config.toml
dataset = "procedural textures in two colours, tilted and lit"
orthogonalizer = "newton_schulz_5"
final_lr_fraction = 0.05
Rows from block 7 of a small self-supervised image encoder, named by matrix and row number. Rows with one number within an expert belong to one neuron, the router's apart. Each number is 128 + 32 x the weight over its row's rms, rounded and kept within 0 to 255. All counts start at 0. Numbers have three digits each.
After each expert's rows are labels from the 100 images, of 14848, where the router gives the expert most weight on average: "top examples" is what is common among them; "colour at peak" is the nearest of a few named colours to the mean colour under the peak. Only what is clearly more common there than usual is listed. The data: procedural textures in two colours, tilted and lit.
# router: router (model.blocks.7.mlp.router.weight, 32x128, trained with AdamW), inputs 0-127
# gate: expert gate (model.blocks.7.mlp.gate, 32x64x128), inputs 0-127
# up: expert up (model.blocks.7.mlp.up, 32x64x128), inputs 0-127
# down: expert down (model.blocks.7.mlp.down, 32x128x64, transposed), outputs 0-127

# expert 16
router.16:143164147130124105073103101117122131086176131149073144109163138186085167101073113063161201105157137092093145087174139135126113092167135072093146131132161170089139136134105115067163122173122144147129177177091164109123155122129089113090103110130116146151168164118168164136101110091092101110059156127165101159157090119171168100184199161096189109110125155131132097093100174171106151117091
gate.4:085125135131140134133086159120119190115173128166048165165112143186118090115092084089093143135148164127100103106147149077172141157112083112159150155133178143136162080125175049176136079100122151118122138105123112100148173091137150143073153185125087129127102116125109111140173119130197115158113160116139102119139116133114069154079082171125203063148157184069159092138106081139122141152102
up.4:144132089150120119083164126121174091116114127162125131106130116189139067100084091139158074078119103166116140182191107112049057176123089074045132157169069108160132118109108144153131109081099122205149131122132120169161168125160141198099181153161132190168087131140106102135124117102081107114133159143104147083132119128146091127152119161123160176142109129163111099119164180113161129115130
down.4:096114124153115103160167129127117103115105163130078093114136128135161048237190166132124121123099128178083115153172111172111122136146148146163107129133126168155143117144185151115063118094096073137174099084132093089147167099124087117093103136130129139102136164143180172117184156087163119089122204132060143161105132098162129091141128152135114051151166113135141070111084099124112179115117
gate.5:107105098142106137118129126114109133136143140114160105134136115187113150083107113070107076130141141158095096109109121121154138112137101104155186082129094163169151093092187152137095078066116174138124129093141109144162143141157146190079104167118064153113126085165174106157163109128152126123207132157093139099083160078131129166114083112137153153130108125221214095134047118186167119108162
up.5:152113096078116110127103101120090153126131152182113117108139122149121188097087121113119077123108166127079121105159146144157156094131109106153167090095153138119140086120175134148089101084111153115158147104135122106174157168167184152058113166088110100128165087155173127153179120092172096092187127130159129144088126072092162116146049139120162133063157185186168103200086080182154133104123
down.5:139061157122127120160115161123077128126111124137068114188093135076114134146113187130123104127121120145157125092125076103147143166104149139181073170120180156070136107139169164181154122085105126147150184052128162107129159097168121121143074118154139146125102116131116140157204099140148167103180093141096069086131098114112129101155118067112164102189087089118142133141175085157115111105218
gate.6:092130141144140127093139133154137108158149108138138148139115140121060123139122081165112153126131134130128131180189140082121147169064147147136151076159084049141139114164089163105123131065101164086093154149133092102113099116087160178069137124137192123100136069145110185165141187068085141088130152119109109102118122154138171158104142191206129134105129126187137106113155058106201107150100
up.6:070115101116152170145130130154122155169123110089157159148113164093067103164148047127069149106150151142130108179166102071128117126120108155179170108108141085165135153149147121077121162051098156119117150197090121098088085088111140180085157110094176169098152111116096185124128173107070130095180171105110099111139132152155161127065158162174114095125141149161156123097143135176147091149105
down.6:112127152163122109082146102083129088099088086092110116065137166170145104153174183112135123138171128120109144143132155180114141127124106055204130132105130175098152140116158135114120121164092066125051128104129136164141060127116091057074172146121151182110102150143117179180189145103092147133125147141088156082188103159145149153107181150180125152104144139135090100147102127136051131153108
top examples: black; ground colour: black; pattern colour: black
colour at peak: black; brown

# expert 20
router.20:167099089124151135109181173135204134131115107102143059114109101123142073135112066088179122158167172123157140188146117124142134112148132107110163134159060188109178149103109174097102108099103188142128065099151081064114135150144165114084138152095093125152138136159119081080184131111147144113112140092107116054150106165179091099134154160122074153143104110126155128156174186180131142114118
gate.4:148136164113094175094157087129070179105136108155145133134065112112147140171190176158105164148105195131114118189115138107114136099147086130131174100163086093119118151182089100118110062148081178155116142131114255091129127174082100101139126106124119112130140108101127110161147135110085208163093102149140157115149161098139123105109163143098115083108124128100096131089099188106146103121127
up.4:092122057143100088150129168141181117144132170098126151146179140145138119073083112121137093113135041164128124069122124121150093131108149145108114134073171154127173123067144143126138179137152063149154128121098041126124128064189160146152121145138115134102154156203100148111136103105164044132164128100136126140093094155112134210164131088148153166099129094118159152146184093133097155108114
down.4:149117185176107104135053104143153081113137134096159137201166159127084087170070142126094152133175190120097085140139148077108163128087136179082145120082138055135184110124148108206127144106103109108169217187084114118096125156118084099144134156100112118153123084133172161095133137121154170160109114107096149130141118124137158107136097141203160090134108102131101111150134124089083100128124
gate.5:128105129106090141087068092158090151054119127147167077117182122145147167126086075169119090176097120153134129159138106100116110093093095114124145168099127118140145112082185157154138116186165112057137177164135121108163140111142124061102106149167165197128095037141110123129100156108172120177153119084150099137181131113152132089154120076203156113092123137126171144164135165148128137154085
up.5:111134175096165106089137088158104134088102108164164055119157155137144141137098138149092082131097094133109106129142117122097149125108134101105156209148093130170131119082065166128131126188161049066123141105167115102147121103155082079083208176171180173129103127156170082134080143080173142154151099132200099135163121124162181097114119166132115094164119137099136154099137109157131144099159
down.5:109144137139130198140176079135141163122122168130106159182133131188113186084116146098106054118140116126106147146144166149124123131168116089144179107093186099102117127157087072146100120106122119113131166131135084167168126117175117184171124120097134117141135113219111040082187142116111092160157127086125134106086193140134121109085096130090189125182115088121116102132061131142073117113101
gate.6:133091083114120133096156070087155125075175096121142114172113104102140154159144132055170091126109090137109106122166149127088110111101102130141121140141099073107121181121127187166159107181169145145115191089093132163116091075171128169164179150134153141136139087073106089186070159136080118092099115182191120107111133130159134084155159144092154124091117163132157174157138135123054138137194
up.6:149191075088138132110089202169141123163148151097177143140162157150129095109143074162114136147117124067101103114125088110176070106193132143129102124084109095171111104140161114124105073146115145228151080130155132147122112120118107153120142125158142145146060173088161156120183111130104121132109105154137148096087168129129102129079115138152167118139118097115161110093126187189113164066041
down.6:128117160135099054156110147129106114166133189170165122115109146086131158139136109101112138144152144160155117123112080165152156084133112097139095152074106162109146161090123174116181122134137071165155139051167169114138174185076096103147085076107131113156171111088179153128216131146104126078083090183100141136089088149147132099110096154167106151156157153069130126081093109122168159077099
top examples: veined; coarse scale; ground colour: white; pattern colour: black
colour at peak: white

# expert 15
router.15:093068133160148098084151114119100191092141156146143099081091111109111131167140100122146107099082171101094167156128082099196077145118096134098129131149089149117129133163115194120167201101092142100070123147177084122183113104142138127134157139081050095185109128155092166148154114074147097087118121138138153114135177147076145128180120133086162160118114168096116122065166182171144102144119
gate.3:098107141140180162150107161163159122082153155128120141160082160187120128122075166142137092115164148100094124090115100120179150148137086159171132122142063047180110078129124142146155159111161068115124184134149096117160114131148160146131109106078096114202135127099136176077126178110119154127158125096124081097075133104151178164196100101181109095112140143091134091166169063099132096108079
up.3:068150115110154080105085081101113185130130117086187112159100111146145128148112145228150163101105122071134151106099128056164139164143091174126135132158149085121179132108133067171084191158125090160153146106133125156139105163124148111125113092132117130228105103109132147139137109095104183171125149150090122114128131120063205147134154125136103084138099170152143155138100075114113127119065
down.3:100115112148116099094073162087172129146088128130141211092049195110101106144112192136083053164087080186092114109116135150136176147167132155149121075102117116147192150115126170129064101173137137151097110117136153164154142116170121132085136133116106149140112108103104146089170162070168146160117108120141131116109194126122144088098152203118087093070153100114161124117154130136174141159126
gate.4:179147095093119114090121108080112151118175152150091150179129116166110050114108139152201200103109104144139123084158114144179132114123142122122117111153121134067103119049126132105121188104174128113118106096139149134135103207125141152139210100139095090186097099173136090142123163106187115138103170120077128136136127096136092141089161129143113118157192106174144195123077095146082083122126
up.4:109072205123156184136147121124163142115126173183090088149120093153182107098126150147146182132136153141146132105131138153172055149085109152133140096049059056117156120122113135144149098123087163075129192133112114141123107076118175197094096106202161119138147118071125169113162163145114097129166107140088120154134119110119124164169093116139080113090131161164161124140140096068090107121103
down.4:145123086118158111145107091119143146096139114117117121118081136122093168092166134128084143117122164112145135110064132122147136155091159109141134135118155150088156193162128060165116088170153129124095095088088143222129186100164147064142119084171072130169077125138195127175131180151093150143124208127120076114114124147106091098102087142176059086097151145139129093174119153154178170137099
gate.5:147097173156105175181113096170052112166134139145163087105101142097096120122104133134209144162147148100113106213117186094184092126099145165124160172146048159143096178122125134092141089145164082112111157167121119151140069109147124114086097125134146163177111084072153172175075097144137094132116080123092132146088167084119148098125111070104093141114134168154122183144114108144133137118130
up.5:181161120110122145121081105178103132183111165138143115138044112139116096179044148213168134176088160144094143182203111129124078146197136125130122151118062145103162149143126096080130094107056103133093111144092150137162086169127145087123103129139139127173114111088170170099108095143165113187104102094149120142142142094151104101115103162107103127113119157188099140142132129090157138113090
down.5:144093202094158125120074126134115125161117082082106164095125101162076106082148174076181071183098117110067085132148115162133136152055124128156135120105130065183124160087118148157158154144150118090125202116120140115159098145134099134087107195177148117138147125085164119104084147138112122094118098111087135154188146111114139150106142082141130188170133175125152144143128142156094066197120
top examples: labyrinth; black; pattern colour: black
colour at peak: pink

# expert 25
router.25:123157113166138188062120138124113089134171115062073090155173127109111129118070169076071159064161108127121131087118154094106101092116151124137174102115139154107094074130146099140110131097156165071133081170159124093125127112150180099129098099093089085126135134122060168106101110087141111127080209120100094166146158157083148117107172126188130176107097153118158105154094084094117077145119
gate.1:115064116156107145126164105107105172137147116117072073198079086112108124153161215145100082112070122175112116144182110152127162110087140154184109102110069150135117120095143110103089137171086155068112093119115106060183157069111135145178097159117149154141106087127167145138119146180138118144163169081095125115181144103144133121133128142126129120154142122153121165086092215148173167120131
up.1:137083091112152154105152094142053118163110137089139156125087137156114125181136174141131139086133146132136135132187101095118137078108061080072143121141097170109123148132136124140117147153066132154116115107127156109166174144109148194176180123067116138133123109054123127207050163107063166117131172079087124126149151102136158104126177138115168176121119160101102159117091184088143162104178
down.1:145115156120085113122145114163090099130116100078174159077144169112167099088160124111100202129193119098113120089088126095115151098208143102104186123125140183127184085099147143100126164168122126098112127165087166090145162085139094121115164135187125131094150089166117048095053091147140166113159135129108149059125170136093149093118173115129168187128150148114161087142141144161088137132149
gate.2:118125132172104174100148135116189095143094151109156114123122120137140055155129143082137123090124134132104137156181156126098098077150110161092138131099099211095173154110083150108128153165093110109180124145146110129100136152146069125128104134080134079148019167231144079111128091141160120109164089071108172165122126110141152139168139124176141178165102140167063110117116132082138131117165
up.2:092143115086125168110104135149110101101127149084141134141151103132140130109111112146085184119138127155119135121114166074137110197110159063177140106121159066169174135143100078113130096097182109121139136133085097121133105150140137126167138116180179188092152074144164139120157123180107187192100166166095069085102141116147115142159094184101122047114146093158140084171200078155111096085131
down.2:119151120096137090148173055148147126074174071151156124137073123116171145132156055153134110110086145093177127162135145157170152170096140160076095143120078115146138108101148109219093146158106079094103170130170100131078157125178115129139106075131104071140140173123132138108171154077117090089159152095089097111136162168119095126124134116100135100109112144187129137197109171095194150159141
gate.3:151107062099109119165149087142101119155114165090131114115128130147112115164151159110089098098124156043118171076095118200136148144146090127140158138132068103118080140089145065125164220109100182175149135082129162104113126150152127087100084145124101091112143104123202126124067162201140122123198119145150104131142151102125173140183145059163121153139163095123151168133079148141124120144123
up.3:121136063110138087183069127144109128133116100117158105099138163156114148171085138151140117158179110077114101124124124159129155154099090135154141151091093195094155101103122138105098158115178153169125103114137154133142094212127152076171110136169082104115158091144093087135063144180102084128204122125130104115063172073070156179178129080135186132090174138147112133087143134160161159124113
down.3:184096089123179115119125090077150078148081155089065103134089153180145131135148168105068112168150159141093112169116170130170130124140124136109144145170124155105113111192109132043134177155125059087126118150121131170150117107086159108092097144170148199134159119108107106121204084134087147180126080063145164116075135147109060140118131153188143120098135110155127132130122120180117120136154
top examples: black; pattern colour: black
colour at peak: brown

# expert 3
router.3:063133153120132196078118085073093111135101110132147111150087134187090136147135110081097171110146126105099115122163164069183116138124078081109185162127149121105136122128166177142105144090169156094150200141161117096148134106107068174094184161131155191138144137143118126108154138142088075093131175165136134122157119110110123092133139147166205155159100095073187134135149132102060159106093
gate.4:122104107128128124121091217131129120163135136124105089123165135193135135102130165127220173147167106081090133164151153083125120138080136094147088131163101153066108181047063128143129171100118113130089137107113149117149163129059129123105104163132174134108132127091050185152130088143169159130135141173067086157144138150114138151160140125086120169127150126123121079141087114057168165113148
up.4:116196124121079148075129066161154115130122089139119135105139112105139152096147064114110124131081102160157114150119137088120114140158079112132192168137191072191137135185096121099117159133189155123112155119066099125117126108117072166168151075127102122087130140160107138115121146131152099097160107142210154097151166106173132131075090190132153111091109150156105113058192082132138156151183
down.4:118136148135083100093116137143131136191177078156128154148119156176127203153181063129187129132120147079136091112139126101120091107101124131114201083054152155153090114104220111134128112149097118097118142122067100158158175097135076145069094129160129189083096126162132131123150119185092125100150105087126182158090118138180085097102135103149145142121127143144127142133161182088103169095120
gate.5:137133086103124135090091092160119140123112135073117190066080145184099181189126133174112174155138168098118171095120133129137105082096168096116154149188112134084116139137104103181114091126155113128087116117152144153138074174168118063148116126108136136131109124169083167106091140195127163168146159135093140120150202105169076172106141120173140100101138157062105124157067089166096081110143
up.5:108123115124115101025127123152093123146095173085093160089119153156102207124103150170099175132115143125151184083164115073117131057061159070139127154196104128127183151175103117170102112139168137191112117108131126130155098101128102068150138085137131170129105121151099154135137153135179161151117118130120184156120173133138105201129118150179099101080102146115095113107127115146069090119159
down.5:173119122134116105113100092090171184111094120165168135167104121159085173098131136192110082098111157158151086084105155123161170152180171112149067129099151147146165083094136143148158168103107098126075140119097134129044125142136070124146072153166155154121102120113194123100077179116144137076134133122156154153121108148077091185152080133136157108181068113151107090155102175091164161110134
gate.6:141142108114130087126130174067165074155094125115159201182101138085061133146136159133110185088101142109118124144075071154153129115111169127071084131142146106142107156123101131135122117123114130092197187131157108129129130192120099136134105158132190156170124131134117141081082124179087144095085118152156089138175084094081101202112155101113155147139149094088068141128178126094197127174125
up.6:173134093075166160161139155071144091163105181108117179163068126069082121105123118147142202132105146119146104143087087154165135071086135067084084137148112141173153110119156131177149094076140122100179157145126127144125133168134139155130094134093140113172129131160143125091107074158106102133128156108138105116173108109099107191181151121172101142178144092084080130100184097104170072187114
down.6:122081139097159146148102134126181080157098116172099109104150135071101125125091122061136131153188100154096162108120101167175189136113118150097155126129142163134108150116094178149103142166153094132125125081127114106108120130186143124127184085088157068163128136077099154163102088108120111168109140169161152071079116165140123072143110108141029191097138140140201150110200111106123151173149
top examples: black; pattern colour: black; rings; labyrinth
colour at peak: brown

# expert 31
router.31:111126098128152123150126091200097133078096126099122165094095117178082139106129155167133132136083153067069073073158106135102132115151120113135151139184108078137199197176097130167135144115174104110115159174120100123110082088171100187160165157174119116126125105051195167137161134079131088151141161187112095142106096152142103125170103159157150116112099140125158087153159137139118140085169
gate.3:147120131105185164147165104099125120147158125106130101125065123179087155124130094160126177120109127120090240104121141112207071143167153082093124172126123096128124147090057194109158151118125117142150123162110165135164137146108130114127132108068064156179121147140086185122142145084140163152130112151143133099157091101121085117118111155088116081182117077118120124092156186159130075158065
up.3:120123142144034099152111168113131092127113125147093138122175112115176133153167150086128097121143124130143000137158097167078144138112159178126118080137123144152140136117168058152121097124147137126109152145122114087103148130198149125126158144166183106097139147133155056115088101184136100066109125147083138133103119123136132115121165088166180171120159103108156125189087106103088194118177
down.3:130056172146150166169094127175153132145096136091143138143115105085151147098105128157141140125118153099116123160154110136155170132097095193138203170182118140078054135175056116084121114051138103089080133132133106127106161184180153134122100112170106115080114171086158117180090080148155173146107112097090121136085130137139156129142119137083117180108127097139144144167116088086118133125216
gate.4:135061089063127130099066078160128182083148126106124126177114162142185115141149136093103083136133189156124103105087174149122087131155147181149145185122194099184157108135128066133090097193158124144129150109142109169144146141096109152102125152143154150103130127114136102084172194143081119093139191072163118113124136160114162112090133107070110088164160175148130135107054116133098101103128
up.4:141072064118081123101096052123143165116120157149126138154121170134182121130143145113084094153087162142135107128128119155167093115148130145103133188109134089152131140170134062142103110131150120145108151086134087145159101122082092167078197197137176146126142092092126136107198215116086112108146191086184071128122143155176175146087165125078125091133144148137122118111096137134101075118174
down.4:171166131173142181151135106157117164190087133157143084113125147156131132117075177108156153154128111128106114126163086165159184157133071133054127116142062197106099155151117130107134126091174055102154123106143106073161118122082098113137130152089114081098161108110109085108133071125126132090128073044147079124115091139141155127168094140214127188153138159135150118140159177117159120129138
gate.5:120111113104136161178106172109113135139126170142183107123089108157201113142084141101125193116128128162073128157139162102137155140048128166105135096186091148154179137102104085091079148153097157098088086212149084126075122114098131080125197139138182079127137067128151152127114107179132083130168198139096096095151136144115089162107124138141097118190115122130103098174130134104165102124107
up.5:082107135117141170131095158136087176124158163141174104125144088182166130150129178106135182117149128165086107117106073153134139117077109178140170123166151101144106135107125129075030135165086159095171123161112098134103156089096076056109174139146161120075164111153174177111145121120093079153113169096087166088108180120101177150141131147165102067142122095193110106124125161104148115113103
down.5:184125111189106122124104141116133143146082180127133124143140108085088153142165142127181099115161132148170157151072108156145145109152130090105133172072160066048131102161155155197128140179175108134092132083171160068138075116146140130064094130133135176137112181121121159135152122165118099133091101113113155153142086185084153154125147133071156111055105174155088075074109117109136143085123
top examples: fine scale; scaly; black; dotted
colour at peak: brown

# expert 9
router.9:175087128090118146137107179073084116133123072136129105156168099172150097077161084104188176110159147162160146149137078157132144099152131116132073048114130100131164102112140129142140118089132116106140159124081095109131156158166166162104138149102164156147187095071163097157117163103088141173128121151156106161173174105193142164146084159122118101077141154088096106184059165170137183141130
gate.4:087141126166098187088110118139083169119094147096135080120081097178079199168098134161145134149102141197169132084168127150149146128169071082167147132185080173084087161118080108138142107168132100112091103117144153070076126182124129081173039121132134127155114146133152124137165103132170113178144105130121115160113157163105122144105122088171105105130151162168154090080120136133158142071105
up.4:195141119106127065148138168130167091125148114168098135175195144076178094102153128091121140100143132074055131143070106130126112141133166155120134141098187122211126070139167121096144132091128160163139134158118111135153122114142154141076206143125102139096116127121131104141136115113094101063171159076135145100161077110100115126157180192102164117115100073096072187169164108115105104150143
down.4:179137173156081189126148192048117120110128173134160145167146085146153069095170145163153119078091129121155192108144126148144113094127122115125115105144105110178085113113239122124159111156113122154130158133051125110158178104110146125124123111133119126133135096123140082178129081108124061120155168105121114125152113112127169150129134074091092091079126137171090142102114172153173073164068
gate.5:119199106117148055175083155132160121127121127145108115151100146146120150124086097104082111105109119169081128142168153144141136118179175187098090093108164130194153104070130093113121096173097190083156080142122122190115139200077141104089154124105134146113127131163119185128152128154133118124160129158108155123187077105108115069113183096088168121093124101122094106168134134129110130210066
up.5:098180093098156114148076178166145164089110102151149082115104169179104142086121056115103113107109137162138114130142157099163104150144203163109090086108187118179183137049131113119125101151138166113153072122108137199104185177056158135116118123160106159117107137193119150130131125151123176132160100151120126088170111133070123091090156077080152097109120085113141086158147139140119147159118
down.5:116115127136086125142125160134141085050145176145114068105164149041141109142117095142170134083133112191125145117132077153112136080137119128157162184123079099162148140113181187168134107109151114160125085110189112095131138093130136088151106145132145159149136142186078070142128104090157100086132160146117171053126086147188183102166109089178148175152090091137135125158149094081123157091120
gate.6:145088147135104156124122119171185128114106105160099120107110125179215126111119145084093126149132123169155125125185159141101113085126166104094118084103096121132163183135063111128118114133137131096107076119135059109094154175112181152144115096097116099143100176161146136096208123212116119070136091171130137142129084139178124161056180110124079175157123192119102112133117086127168090123167
up.6:136102178132037132124080106128150118143095134107126170092106174169168127103150134102091144131172111150136139162180175189116128117118136132104127100119157088088123141182117114145096106140177100076088039151119108130117185184117123115138137100092154087118112133133141125109172128169093147047115124186159129132153103133193145113058170129153069131107087205136123139088099081166161137148128
down.6:112183173117133138138109155157115118128108124135199128111155144066123109078171190111143159158091102158144136096090150146134140159158155133177139132097106161108098137104143179137151089108126132117109095152081133153122120203109092061163158104124072173173131093179173103131148093153192101104071090145115081123140138092068165112101105184138123109136104141094139120108142077122228116091072
top examples: coarse scale; white; pattern colour: white; mosaic
colour at peak: brown

# expert 10
router.10:143136182112105110133090112125101083162086103084159138173092162134149171162104172142096122136154075125118110102093145145097070158166185180105153163155140124180103156117126113090109104140166123196104205195090129113101138154132112197114130138180123196159182094093114117157089160165147098115154158091149180164092137136090100098128083123112143160114160104164095171185120097105091124158106
gate.1:173155085147133120172110123151150071095112155138175120143137117089133140158096111113161097140168107119078128182133079133114145121118151131155109109106138158098122119213109138136160101109092090142063143176114121088148124119124082062129147126141136152061161111149105156185133195100209074097071111146084135186074104178123136069144166124111101193168109123086128099130140172134179168131113
up.1:062120171140188129110145071147072163112097127110092164089098157200067151127105118123127177132083148116138128059131131151132144104163125115113111140172076125182131149136177139143105069130150122081160129050191085130170130147133150169140135186102092094165108098121153108137120119113085150147158194106189119103179166065117155147121070136155128071136145133097142105102146108103115169117142
down.1:143135150206164124182115162156112131139170137156138177183186156085120128175089193125108150115123147138068174100124138146137167117118079165131130111137084128119128096124052148134170168105177116127141151076091102142153128149038142141108093134121158120115132070164080199125073063063133061128119101148113121090108112084169140101145117083151171138130127156084159131121142108107138127120096
gate.2:099181148133150181100112100181131152071151147176151109143111140185149095117127152134128137127061136128183071123112153083085058061080125094158131100091085114088084196115193106165149154130137123093102172165103111151139125172170154077122154093101193132093191139133170142133161110161127132113141146113098126115096119107158143177138082058129142095089098116140150124137098146155112148085173
up.2:150162105162135146128132155157098143060096147199111135186143162102139161118149153174144140122121113152098120150068098120045113077120074156195136085067146132119091111148181128136158100147134122139115125145106155139129190116146177061055091096132169098083181209115153205173104156115117082154122126052087113128123101121129124142110124122145111161110125141127159086122112120143112144091154
down.2:100123107099079145138073151149149136168134189123088165155169169098115139126112117137151128157146184116107128111049124108092147170079126120128106120134074181101087162192157128121172181064089148146157157126059089145130194144174067131131145110093140103104142155166144133146098153135133136100127139116088122129113146130074182104139159153156157168117170075042145144061086093093120111138147
gate.3:158110116147110094147190110157132084100099141098162139101102116154127088105181115095161113159178119108115114177073110124128083172119235060132080148133115123141104120133134071109142084140147102108157133055106163134139140154096158127118117154192132137141075144152211165094145123155116142094154159129097070169084142155148071114121139097166195106108104081138114159132202122150148148102114
up.3:150154088168134089143158089165156074061118120118153141119129117168149112129189112080130095175154135096146125154112093195141091126138218080148070134105131128121096095137122074125162070126160119064160139052118141174146128129117160133142111152168129131131063154134221133086175124114131139107151156159112075159074122157119065136155073125165149086119129081130131133143169135149139155105130
down.3:155095123138140119156117093144171146137132102161135094121111124168110064158133108110172133109115129174151121092127167087159131056129067092165169134163135170142125128125068149144168119107105159090102114109181104118090103101172141178140192134134102144131085105202140075124126150122065157145130107169114123096111226187095095125094099142118137130073142098112220134093098139110147131064171
top examples: black; ground colour: black; cracked; honeycomb
colour at peak: brown

# expert 27
router.27:100101153176159160105190130159185160083107144094115128165085161109160074124169065151075162140171091097111100165127112164120143101143120122134173077107157104109137110142119106200110120073162163174110093179095140146080134178065138083117107109133087104125170078171146144087164139128126138166094112134143126166114096110150108120116134161144099142168101152175138087073172176092204118148110
gate.3:144158119072100132133163101102145150160118125105138137150174106143084092113153148184123117137146111107116159135183149161086090088084121100101100115146164158075150144119209125088131120129147123154136130182111156136065099107086169100147116195147156079084145150178079133101112116141102067101071158048141119188170140128114152165159092149156182160101166149069077149169135157129146088077126
up.3:104130126094181124117090120144164131106136120140134171154211119162060132148120101146120143137163096139120122097145102162102050111122090112069112107125156146092091155118146112128146111111093166139165167163130187143046068137117142091138111199204170106079162118146103132125087158142160140119088135083141069170109096142143123145152131098181146135117177158075072161196135104150126123068117
down.3:066166063109119179086081129111147112112115084078122139177093095145120157127140192202097099149089095158042107125161141083094149156171117095161088141120125154145111187206150166147116138130149129094124105127157113123106121122134116085153195093151118091072095157122092157104057136150135140148118179123140120126145190143126146154161144126111106139127094140158101134156098064156148106148197
gate.4:165146117176150155112128079093103095096143157146177117126129125124134099142127187091127094118118166156103148137096099064042105094130095133165128150144159132120171129162148121080088117180166217122094123137181069136072160138089136129108161117069143164083146114100113134157168128183096151179143153075109160135132132112145112114083152164119086104152098135080130149092104153069169103188190
up.4:119160101093048149125107167147137141160143090134084104092110137166128199131170125196163132110184108094125077132125131195170159127131130169065164135107131106151072126117121173136175123082081086140145149089052186090189127107144136121133104112177148087135185134183167188095092126088174111087144085174139109121144093118118153116130145099109119097145085113142102092136113129164120143098103
down.4:156100094126121118115086094128168116148147137133145119171096151094149140114133099109139063104167172080113107088162128135170171113128120111153100109074120156099114062096106144147188119088083170115177145100106101129122097176137116154112162122142112169159167115142167167137129114146131142184155154115123050107057089143193184079154151122161151117133056115087215152155145148140056135170094
gate.5:164103102139199160128124102124155165133176167133121083146129082117144140121061029150109141167092132173097126120142161145184085071135108142103176146082063176079179137129110146123151130119197143126167158129132123145086101174167152086191178066084118156163079147114153119139147103119112119136140100167082103102081116108116128118130075107157158135124122181082119131121115075154092120142154
up.5:087072112141128153176173124137204101150128173128178115130096089113071181112138078093111129156108126124097145115209202143170110137117092107067151142104054107109150149094097150092139105159166126138172105124109180104101075113117129061167199143154122140106129140141157100125138157108090091143135148189093091129152109122119134125150091143147131101160168154114084129116142142224124081118113
down.5:154140132070167120145122055107118140186099158127118048109094159113167100127140075150141150172081119119131132136186200114161107177163064079146130144148145189092116185142119104106149140139206082136087191149133111165151123124130184140110121123156129081107094190109123137104200128131080127110131137100121126161161106137134150148089058126137134100111083115116124093084093097096160129139172
top examples: crumpled; teal; ground colour: teal
colour at peak: brown

# expert 18
router.18:145093107128107050141138146135120089093054192140105136185147113119125101131151122091117101159102116095173111187067175082143116171132138091101095168080145139096161103111110079133189119107121119205107171199123116159076111098102097138112124112146122149179136112126134064098176098126151139137171141139128176166129191125127148068190076083124078134124122109148116157158156116166155116134157
gate.3:096163094093140102084155180102139134151154071160172152053106094135101113151131132126102071123140142181119076103127180136150109120108148133110178119128193153184149089093098097160096128123082163135144118066122152046104190123120155145119164080151112120169157148147134141086092145182145159152153147140114228115105124141106148100080145145118135164131097074154112158078159099113170088100109
up.3:122119096083193151145136175086104145211093148162156110080133112095107130178092132141096111126107168151124149092165122103151123102101142085092147155151120108121116151133104235105108100089134124121123117107110158097168177146133139216120163115073174148080170133123154163107111138066112140101129118114137188100113130118114109088194131129081100101124121133128190148048152174128171096147084
down.3:153154142094096159110133143181104141111135170144118134112119083130138143158121152099130086114132116166097109104198094169143122105174143171110098074116076198082146105180110183099128085171196139092118119175159192125111083160158139151137115098199082071070090111117130154097071058131149107150151179134166103142138085138092101042128104136145107144163117120164105158122140147104146142120138
gate.4:025039131166145112117119103133196124129132154153168150134095103137147153104135151154101160133114168194173102081128175110122173096097149148165154109081074111064123141061119131132156128175100138090194144119114174174195107170161130105123137106157157140099102097098093126081109167101117099175099133155105127111185103142153142144136094131172122120124087105116164152119095139123099078082147
up.4:223165090096113116143106158146050118116153096071093116103139130146170102160146113119163098128155084103076160172090109163157089170120145107093124146191170170167160100185103138139140157099173122143073089159146129091063168109096111132163152135087078144133115180167174134158114105137179143075145118079109092134095178122115066110101189139116140151139123124128090085132129119117141135146089
down.4:065157108144127130123160092125090187130196118064105142159132126109070136104123143087167156119117169130132108178092133068073109173128107125135104214156092110172167164109124179154178138143119130137136113120155087107125130182128121204158083148052085153105165109142068122190130157165124112172118092097108134146109137127156091125186111142141112091097139099064105119151140166105139111077140
gate.5:067189054128153095122135113117111115140119180147166113101112108137142119183105158157206104117105145142096090133069109159089153157084120107152094229136155140111111114126112138126118092127094080119168056102141139127113149185110141136191111185137166051163171131146156114125129109130128173095113127141080106132155170087087105132130127142148105158147163165160105131166065055129161102131137
up.5:164056153104108140139162137115170139106103056107085112186122149121139143096182151098058158145150152147143147113177162120146138094143109110093147003131120122131120152153122120095158172103120174149130189122149161139178137075118158124132109083149127185131115166132114106169112147133115047112128158103159140118126067115228132136093086119135153113158085088113120136134074148092114158127136
down.5:094163107140173157135147103159200108123126116178140083119139113138196099114168104141131079147099105118062051123102121138127158129146152114165185163152115127068168074108089129150141095107193162065140118157065194143136140147185106120154144146159156103100111078148176122094123153163108121152160112085098093105079092075115132171105134069179139132121125150090161132162123088136090150108165
top examples: coarse scale; diamond; pattern colour: white
colour at peak: pink